{
  "train_examples": 97500,
  "image_size": 48,
  "encoder_bias": "all",
  "encoder_qk_norm": false,
  "encoder_inner_norm": false,
  "encoder_moe": "soft",
  "encoder_width": 256,
  "precondition_frequency": 32,
  "adamw_lr_other_params": 0.0014,
  "grad_clip": 1.0,
  "adamw_weight_decay_other_params": 0
}
Rows from block 3 of the encoder of a small masked image model, named by matrix and row number. Rows with one number within an expert belong to one neuron, the router's apart. Each number is 128 + 32 x the weight over its row's rms, rounded and kept within 0 to 255. All counts start at 0. Numbers have three digits each.
After each expert's rows are labels from the 100 images, of 14848, where the router gives the expert most weight on average: "top examples" is what is common among them. Only what is clearly more common there than usual is listed. The data: made-up ball-and-stick molecule models.
# router: slot weights (encoder.blocks.3.mlp.router.weight, 16x256, trained with AdamW), inputs 128-255
# gate: expert gate (encoder.blocks.3.mlp.gate, 16x128x256), inputs 128-255
# up: expert up (encoder.blocks.3.mlp.up, 16x128x256), inputs 128-255
# down: expert down (encoder.blocks.3.mlp.down, 16x256x128, transposed), outputs 128-255

# expert 11
router.11:092158159146076076178130160119111167068109145059115180117139140132122109192142111100157070155113181156129158096142189142140089103141114129081086146172146167090124129127054111143104122113177108098074060147122178136099098130096116163115079136128097103140108147083126091128101110126129147108175118177133165115117081084114107098068136141164102091105100103144103168152085113140188128140150
gate.0:144143122107102137107159148101100107089127113165165204096118093135106026081168109163146128160098117108152117096143127110145209125092153208118126121084134187104188128112137182192156116133075104078094160123087140126146100097147117202211096084145110138129202083109161093134100146066185116169170121099141109175113108155176135112102144136147123150092092156180121113153118128123095149150104
up.0:115164150111139142143198183118074118165151105134172162103085107151101079132177165168146190172103133128138131156172068114128163099088149207130188132116131142153090159124114175221122157170085150023131138146090114139121141163148101218178109096111130149105115076143153118098095150125117142137158093100165074168102157155134072132107149143132136120118087142162091095128127148128130168123070
down.0:101117147157164137149132149124132183126131156155113091070127164168147128124118150098086073163174085087083143096110099068136068135094080132147090089165122161140110123172173080060110064122156153141142144143154106094153169119081143174117080112134098160126103127123170129128076116065090187158109190114104127101181071152140166178156136115096118092086099090103109157148110092209132117131147
top examples: dark backdrop; small balls on sticks; balls: eleven; balls: twelve

# expert 4
router.4:152110176116074083174186126110106101180078099124070158131149122188171129146128089129209105176149172111151145084159095134092080137177078115142113134114123161151141141112111140172137116119094103086137066163158094144174180115119181200067140149185154154130144148116083066160125146096123178106157163170133182145130167118104087159163086098103201129150034117124158161092114121118161123128103
gate.0:128167119149141073110181093158083087126127093151134022152123153058082111159091163137147087132122162217137081117145115169101112163134131112062161076127123144104139132098057113166063121125122129136145146156119103089117128140160131090120100060134156106135137131137086134137163180129162073163091193109110131155102141178158067152077133160164158129138162136118144066110063067134155121128144
up.0:097121097094120121147125112050132121089113161109117093121113102121104138145147115101130052100076101152134076114097185082158164140135113143083135139132108201133100157148112113069147128121128119122136111037087140091101186095180137104212060138135118099158131128093153116130134137100095138084086121156204126144096202105078093078079126138192071115167158106129146119135120170138118154102201
down.0:112154151111145153162129118144141114107086066084141120089187143143117112115117149095136136124231124102118175133125148116139136175139136111141116113162179118166123119122151103110090136110183100097182108181124096073162114130124113142087103163151130156135132141147130106160045145081156120117181082157050161139128012138150121147144149082115076176077102083071048127138109101157128086122143
top examples: dark backdrop; branched; small balls on sticks

# expert 8
router.8:124157122086125052159188157118129106090083106102147152125168150144194094063157133089135122159111157117110089075122122141052064164168111074115115148142137170181128105103110107186115072096097178138189128148121116121214157105073111161131125087123113081140104148121145102135072154071169102115120133082075142079141117178113073112166148117080145114135116140141120138161152144133170159161139
gate.0:175109223125111160153167144140138140147109152140111120083197095131129134118166172103134171078102118124154132170135153103140157132123136105123126096109138088146069109161120149067121123125125116174151107203131140104088153158116132133125199137151109157156108168112119103118113070137162114152100161136123131108128147133102107065124116146069105142144071144077155163113091114124134085129092
up.0:074168050101087106125126121144130153101158140124139163170067153122135143184126108181105082096159139182136107095095134150136118122102136104134169144136107136129152136122136117150145138138140150057060142041101170132158130075142126134179062159106131117088174102162195116115148148110096126115161106094159145189121109120127133176088115079142135109099139100186104114150162130149139121174150
down.0:130107143145056098102101104079165136116173124093122124169163150144156149111133165118148182080101091071107200119191143150105061145101135163144133125111131161144135107105064109154092092103172136082192126128123114121151082140090145094144145104128175129120121170155111138144135148170103077076110155166098102080120104125160125119180113149074154103075147125132171158140109091146069159170175
top examples: dark backdrop; small balls on sticks

# expert 15
router.15:103192136212133074172085138146107085090175104165126098166136128111113118165128156109101117112126121103102109163113084150158081117113060104115118112101152140122141086177120118116122156131138091065144100122168089131108056082076095107135141182062052159157157116138185126184134107162151128122105140141101136078083138046097091187123069079111153144160111140114122103069109089078055116056130
gate.0:135126175097140131109116126051113143151064105094117166105138135163118153098116133158174186085159109096191092127126158127075148122145119110134141102083145107115182079117165131064124103145134146143106149060141150075145159142144097116126148127135155097135178113205103047104085161132121117110113180176079117105150167124102108123139183126146078109168107058071124180094135133189152149154090
up.0:134119181129184141093151087105095152142109112122121196138138106089128150106101119104167175059132122113137078099117144123110141123141192123070155103056150115120153084118205114109170086143164101146121116108149152081137157131113088159121174056096140123090182109181099081109079162147109132073150180145084114071111154143096158099139186112142106128115155121046136139086115166144150104107099
down.0:145114132137088146119136098176192125144197122154176126114127102115139096154119122101069090134102186123114157139091111120161124107162173138076129135191124142138111153135112107157137168173138091115105077207096125182134099122115111173101141094118127147140091125084132169171112122101115150135154137150156138135112102105110137150130125152116145090091140171108162119120132120129128111138167
top examples: dark backdrop; small balls on sticks; balls: three

# expert 10
router.10:125147214105120097146063145179101115099105068117114117113153141151098135156061148103124098097148098125128123143147096128138095100138103142036124131135162116135176141149133083113123152125148126127116025158138184149154124125083127166081171093105137115133131145102177153122096100139095111098158143139102100112112118146054110152141146121118139133135096143128137082089106083082134088067126
gate.0:153134095134099114105166112185156209150182145097147100111120177118059188123115109140159084128122117081160143118153117163103171173118141163150070100134149088087109171104091114093134183175160144134115186120092170115090114131145183119177121111139143076092167142168068091108112096153152128106102126100126086124183086162151148127200119152166149126098133124182160093171194111142135130121142
up.0:098145159129156149151077153080064047094083099175118140142131063122186061129135144127100156116129163167080128145098110076148091082110126090106186143144101192159149110156144145139093073092101095108147091145192089121127150156116061126099133141105124172130095131094166144157139164098114079149139132167149152149064158073105112132054134105099104155172128136098109137110088121140106138117131
down.0:154092134120123112128184121118113127137096148124136159082100116144104081093200126138139113134155156144141123073107170124158186175137100147089087136107145054059104131129121185143144095169109107128124139107124132128073144177171151174164109140088152127119129189105125140164160137120110090116151137126163137147166086085153113142089142119192126099101111139147100088143150197147193139091154
top examples: space-filling; balls: three

# expert 1
router.1:137150124189124122134151096187123188075129078122165113120110082084132125199143113157111125125106147144139141167072137107090085154160139132125151156144131148161171107141134156134094177054123128117144084135129143123130072077080151172219207116144064140152179157149152139131120135152121086095141110101149127143146155075150100154103132141100144152090090083159098161174079074068080068067113
gate.0:089103134096153154092146149098082123148121121063134089133025166127156098081134171059056093149145158147110137138161130127175215127124128112173127173109171171229245116115099124092162155125155062116172155144148174138073108114153132126136152151165148161091079167177113101101146102145112094151165101083141131137127174090135159175099085142114120108169125107115132133129104097182178140125126
up.0:092126139099156151081136151103086132131115108080116087126021173129168105079136144072050074134151134144107137142149119115164208133124121116192111175098155164229246122138103134095168154122132080110183175129149176135100097115183143124133160153161152165082086189181099093100151104145128100137160095091125113142131183098139160160126098147103129093178116084117116152125104101188170147129110
down.0:086088124189120094074093113102162020155167203142128116133144186085136130177162145136153132125144119178078076147122125108173100103112097163135113157115155107140125151203087103140094070128194182097171137112129093124187128158101139130057100136120101101145113120055126155118132201107168184159121132142137125189154134157127113064108079160108102086145157117083164087107057148196151159139109
top examples: dark backdrop; small balls on sticks; balls: three

# expert 12
router.12:169103197119053091133144102151125127150101112111081128098144144115109116066167111098173104141107126167131147093147163137109109177131160107167143105148146151084134156117126107149067161081138100128162071187144091137158140154114143164126148097220154082111087175117066064056110069134133133096100133152171138166165132112158094150121163115110185143121062102118171099222067123148161092154162
gate.0:125128123116093127151108113128103115117063109117152175180108099141149123110106133139129157124160130151113124142126098098097087088105127166089166150099052080120174115151129077121135155143134158149126147152129109156150116148120141078197083124102174161093137153160117135138123058111184143124122144059136120089101176152125137093092127160167192105166143186140093125054113124080066136161118
up.0:093127115095084161146134123211117175152114111153157201189103081166105131170179125111146124127126107100124117162124112111119106140138128135128195144128102069112172124170167133098118186086126155129106183156065070123139154092131072075135158126119170137087086106121119078116180093160126167108087117081165125088096171167120101105081143140149158124158135084152151085153142107144095151112125
down.0:130119123197148169097122131147155114080122117123149160141160111080141106081204108076145097170139131175115127154141081136172159147167142115143130144149070094141137084118158107147125121099094140072118137117113131116046116111193139112150127133120142152140099094108231122108178138134082156166156160162113173114132156126114121093143107121157132183128140188133132109103177167115115135142100
top examples: space-filling; dark backdrop; branched; balls: twelve

# expert 5
router.5:156149143102139110214169179142103111111089095112102127162141113152159108172128108101155091161155145122102121105155142137081139197119137105084078158143155136135171126183150144202032159159103127123142090157137117102179146143107149170100109106193089129169147183072104111131129124123114110151163149076151119136166096103118100061154141101099132125132087162113107190171131109132108157134157
gate.0:058118146130130104130129122152077140130138109179120118119180133078148059128052139134136155118125065159110120198100097096187187126122105174145129104136087152147103107134109141121138100126130097124128099147151171122102116224117154131067068168148146088168130043121144114099167123153130133112156134130111119188097106166118187095131127127123129104094059135071166165076130132183113126134121
up.0:136127106115141095093143124184112157092127106206149084193164138123066097139108101157094104130091143185118121094065064173190180107133106190139168137093105138117128097163129130119196093076093120123162097133128185115127082138110158093115158139123147127120191095212081112087159142082105169092102060122147100100104126097143165152161145068104164154086135121101145154110100088123108126103140
down.0:139115097146149130141209120093134145176103116112152128091174130136093076107131182127073140105125185139166150082129125114162139184103137109160121157084181079102100123147174178152126155064115133049118153087067080142159136186163104099101107146100173108096096147128135069106053173152182154150189109137083060169171101173136072137144111133113134039159093103081113147145144145125148157116107
top examples: dark backdrop; small balls on sticks

# expert 2
router.2:192143082143142110112159080150183207160109134125137094110124165107103168097129103179141158134143122154152135084142141135035128166107167127115101145089141117127117155135088146162128177116092130142163136171145132137158110173111121113170123067179145078127178139128077094114080106130153149141133107127062116169151147153162123126154155108136122120091109064125146110167149122155140116206155
gate.0:125132161103137143091178106111076104137140126168125143133158134101137191131162056169172139148147140166090088138161170159103159106141113146229157121094183168126126155160137152145139159109110148160105112137198126105117122112126100165022113172057125116102148182174120102126139094111111146151126140112182082097141141100104162087084165055127106094115088141086098120054189085130139103106134
up.0:137125162145151123089108131137125131115161128148158195116111134143160188152147104098164133142125140100094105155186083161144174107160170167111119108181122135133190139080117111118134178114174080122128099122118139099125109129153136130118071105093175106165105172165131101095106134153153138119131154127071196081139175101133152164159072071170095084161105105074136166079136170193092116087122
down.0:142127097123147127121202133102143145162106113098119156148131120079160160139108138129144144142127111126089150185123141063148149129070133137074113162058157145108116161094175101136100084088150089116095160143121090118162203175155112163181084199176150132173056103190131162151098123103128157114153219102078129127199130163143109159084117083093114163163102089141146205124141101136090095128149
top examples: balls and sticks; branched; balls: twelve

# expert 6
router.6:089087156077131141129163116115088112125095123137069116157138104130114109145102141086160115176105115150089085163104112169133109188105117059118134135152109170088129135134097050202115162076177145151123111150158155125197194070061085153134116165159132139165143105144160123145130154148105085137145131141131163106147114101132088139143100098109125161210104167154101171134144114127132131158090
gate.0:162117153163172134116197127128098085067101197154095127163121140161151129067143059140166172132115151111108101095097137153174166149093192145094145095160158126116102140133105084104067105103137116099238103130158102106109115190115140114159145158124109089126097109128158166148076166139156169103193115105123106084133113161182063180151109176137161082127135050106102091066120102126109138155126
up.0:094158127085106130130059144123162178203140059129170147088129115084108135190120213112079091142140132155142144155154093091085086106169084109186082160128104111144150125125152168152177150141131163129017153138126153136134142065138145136088117093123120180124162169128100097103168101109087080148046139157148128183151113116086165070093153096094063183115122188145150160212141138132132122113142
down.0:082132147145133110148060110116151139056099156080104113148118102130118094189184104116152147150169148071136155181180135134117111145151103090113104079150103111139096176106137081087141120173119110102137131132131122122140152106091186087137149093140146166118113087153138205098117140093131150103083160112143105118140079096094106136149145047155140106108167157120110168162150135086084169096148
top examples: space-filling; dark backdrop

# expert 13
router.13:156100222089049123166128063131132100128104109074062148136150074120110107102133138141171115193191146139143141105061180123144123130118147120133101139132119171174177124101138102194120145119110090105113132168123118134161193076088155177122098128149160072126100139118117090069093170057173126137137089158147090160139147105122154068129160088116194138135101068149122148135113236103122142167103
gate.0:073122136097110118145116154114140128150116118133118109179115117117127171067160151132179099125142145187112139087147133156147128151126176186108152088119066144155117122073156083134102159150151106134154149144182129042130125152046183086110137109140191188166118195115162113120144160135118099070105162088070176056100133144120129051156172118103121200120147140176112129130135089128157170111128
up.0:085191061143172134138162096177078108126169126148140045081126088102143091186159187079140109197136088124151107119183124159052112077116126121130147185121195123078164172104120058174083090145143139116128145184155051153101135141115120103126129173159102121162156178101128114139110096163166139151194112151148158140118161152128076149139144098171153152097074116105077112095134146097095136123091
down.0:146112151125079062122100150140161116206201161141157094149077173149136130126122075153131119075115136182153176142174145128181140110168131139123166082102063166087084098073145139084147128088108102175128152074114110106116171126134196131199170138141184120086119128127143118134133135141181131123146105062190120116186141132148103131120155160117079148218146122163126086136169137131146139118128
top examples: dark backdrop; balls and sticks

# expert 9
router.9:092122151133113115116150145150056180108148157115122100145178122106119125107129051103136064135100137132073081088143093116143071203088125087092134124120139166128129154113152113146033157130134096099105099151166150113144123103102139170126144130088130111184131122164111093167103042095109148089134191123105136157146099123056081148120117099066140100150079113149106084151118095126107104109121
gate.0:129121132185147128107164129090138164096132121140106169137149144133108174116122128148061127114150130103081130088153182140165153099019170174088136074101103175093175157123122144140168112108118112106104135103102114179085170161120109134127138106121171122086134091153151159099156171091097103171130099117126185134182150130179141176155136157094127146157189163105156069073122131099166180133099
up.0:127118144192156127118145140085144153115128111143096171121139162141104159120133145142076130102151110119082118087168172134158174104033184190076154071090117190097182154135121142128168106114130110100105130103105121167086153168110117144135145103115179129089130096145139149089164178098099103176127100109128179140168165133181125178157141155091138142147209152107154072086123124109152174133115
down.0:151157100130105071130088139139140096134128096163122111116103115166166139147081205109106166130127172138104112116168107151196211174254152103166120170120156128153092160128127148085073150067117132118135086140158168083106167127147166073111098107120109134100103113142101164128138117184126125155094148135087084239132156126136148121111138113106143166114099108125098146058082090095110123164106
top examples: balls: six

# expert 14
router.14:101175182124143107158178116141118168097103130074115165104089107149114131153162150096197103169190136100175156153101149110143115133144146107090105095184150189070090156114079083153084122112170084161132084170119213161138127101085082195160134142145145170115096150163162128146092177061151100107128094131124130163162135161127122128099126143169153106163069122141081139134120181161129130179097
gate.0:153150121107144115112117146050125163160106170120152174163169099152157200137171166119111138166088156124133129071179151152144176134135152152117142161111134063118125149108146139111135159127126119124074133071109131123140177064132174142106154093136107133160150137134132123141108123095157134171062128132101151088096208148118191091118136169139171176159203138113079079117112173119138126201197
up.0:169140128146128104121149132040177131157121148154135134128163146125133156178154177130092173144108148084134134082156127120128146153139173157110144206074132074134110161094167113154126126133130163132069131045097141142114159071106127160117170076117121099117157144136077126119104138107187132178072132121098125065122189141104204074125125140141159102161192158113120067098099159102152148154149
down.0:146192181101106140145171101118149086153127130172144207087177148072136158150105142140192151104083132121123142130195072145182125108120160106116092138166165146122160156113072127111125080094124090094156053189147143164191105149097122148122203133153163145077067084183180080106063100163166127122135072137111072168099079126172158177161156112127146179124063082092118197134128115199157055103160
top examples: dark backdrop; small balls on sticks

# expert 7
router.7:163123180144072173140079065195141255127102059129159129154106112131176138125141104076131110143131164103112162132092089115106134179171128080153102121168118133118125092129119128145086201141151091100081085164164159136108100087124125168162199099173080113161140123108141105120138040186140083120134158123139114143120121125136118148128142097117167151139100156166113204166068099107171092108062
gate.0:132133118138119087172165126122100133178102189161135141185128100149095042122120061152137132127152145129118153123115143176157126163081126090132117152134121107103101142155143065201077090105099140078153100135180098152174166085147184139116150107136095094094167127174152120150140112165143091089147145145145110130188094196109086128118123127119159108165093129128031178183197164120077152089153
up.0:137115116119188124116148122143120128141191116137165216148125152139105161136134136103157092065186113190152060148189115120091151091116134120120124114132144122078124134078127090148110137124112157179168078105155091085162085146138101088167056113127123153103078164106095138118144171159099161088107093101152128136133105155151106140139102100133149131115133114124168104119145143120120121118099
down.0:143086142131160142173082165105122088093132125123131136132203118069093156149121170135144133111132144130175138125147134146164119066170105212093058130158114093156166132107142078138167137227086180126150148149147082112073118104113165115151114125121139116140078141150112170112165188079186200142186170135109107111089111122110114114178099149121104103153135121166158145117098163131120121137143
top examples: space-filling

# expert 0
router.0:104124066158120063106099148169131157164145103110072143119139107144171127135120094113164086124108065111184129120113188111128094179141094117095067034130087142162141075148058091205169153108084076143153044172118144151190118080105103169115152140130113207136136163151138146146132142137180069139148130155123198137151144089143109186159095076145136125163079116167122102162157124134079120105095
gate.0:117142137111107195160124089143126093150123130134161101114091116152189116145181125191089119131104148086103142149124098118121133129080115157141173132120170185126139158198120151089159151154088176125138111176124110147118144154169137060193062099184120108151183108120118113091073099101131121076068118107167091135151110140077162126120135196138101071129139128083157130091101087138189095102158
up.0:146126148126171091113186136108139145081081171167081153135177165104138162153070176095130149111157126168158089096091143139113129117159114100072059124191105021138168103094129128186117125133182116131140120099103133103111100129107103167054176165062120158100089124161081135173134184165107134192179135134050146108093154132180151115098128134113140174125086147154153126088118156129107141167089
down.0:125101114132117184129141156145129087156148129137169118146183088100136106125186101130115172151129127133136084148180188122084148144088101134121113148145178124190119156186109107086091179150124156093120092178182097098147131168136163115145129151182114120118141128100129100097100101133203131057137113106173116185130105103092095172181116118142158083151099129057124164104144053131157118121113
top examples: dark backdrop; small balls on sticks; balls: twelve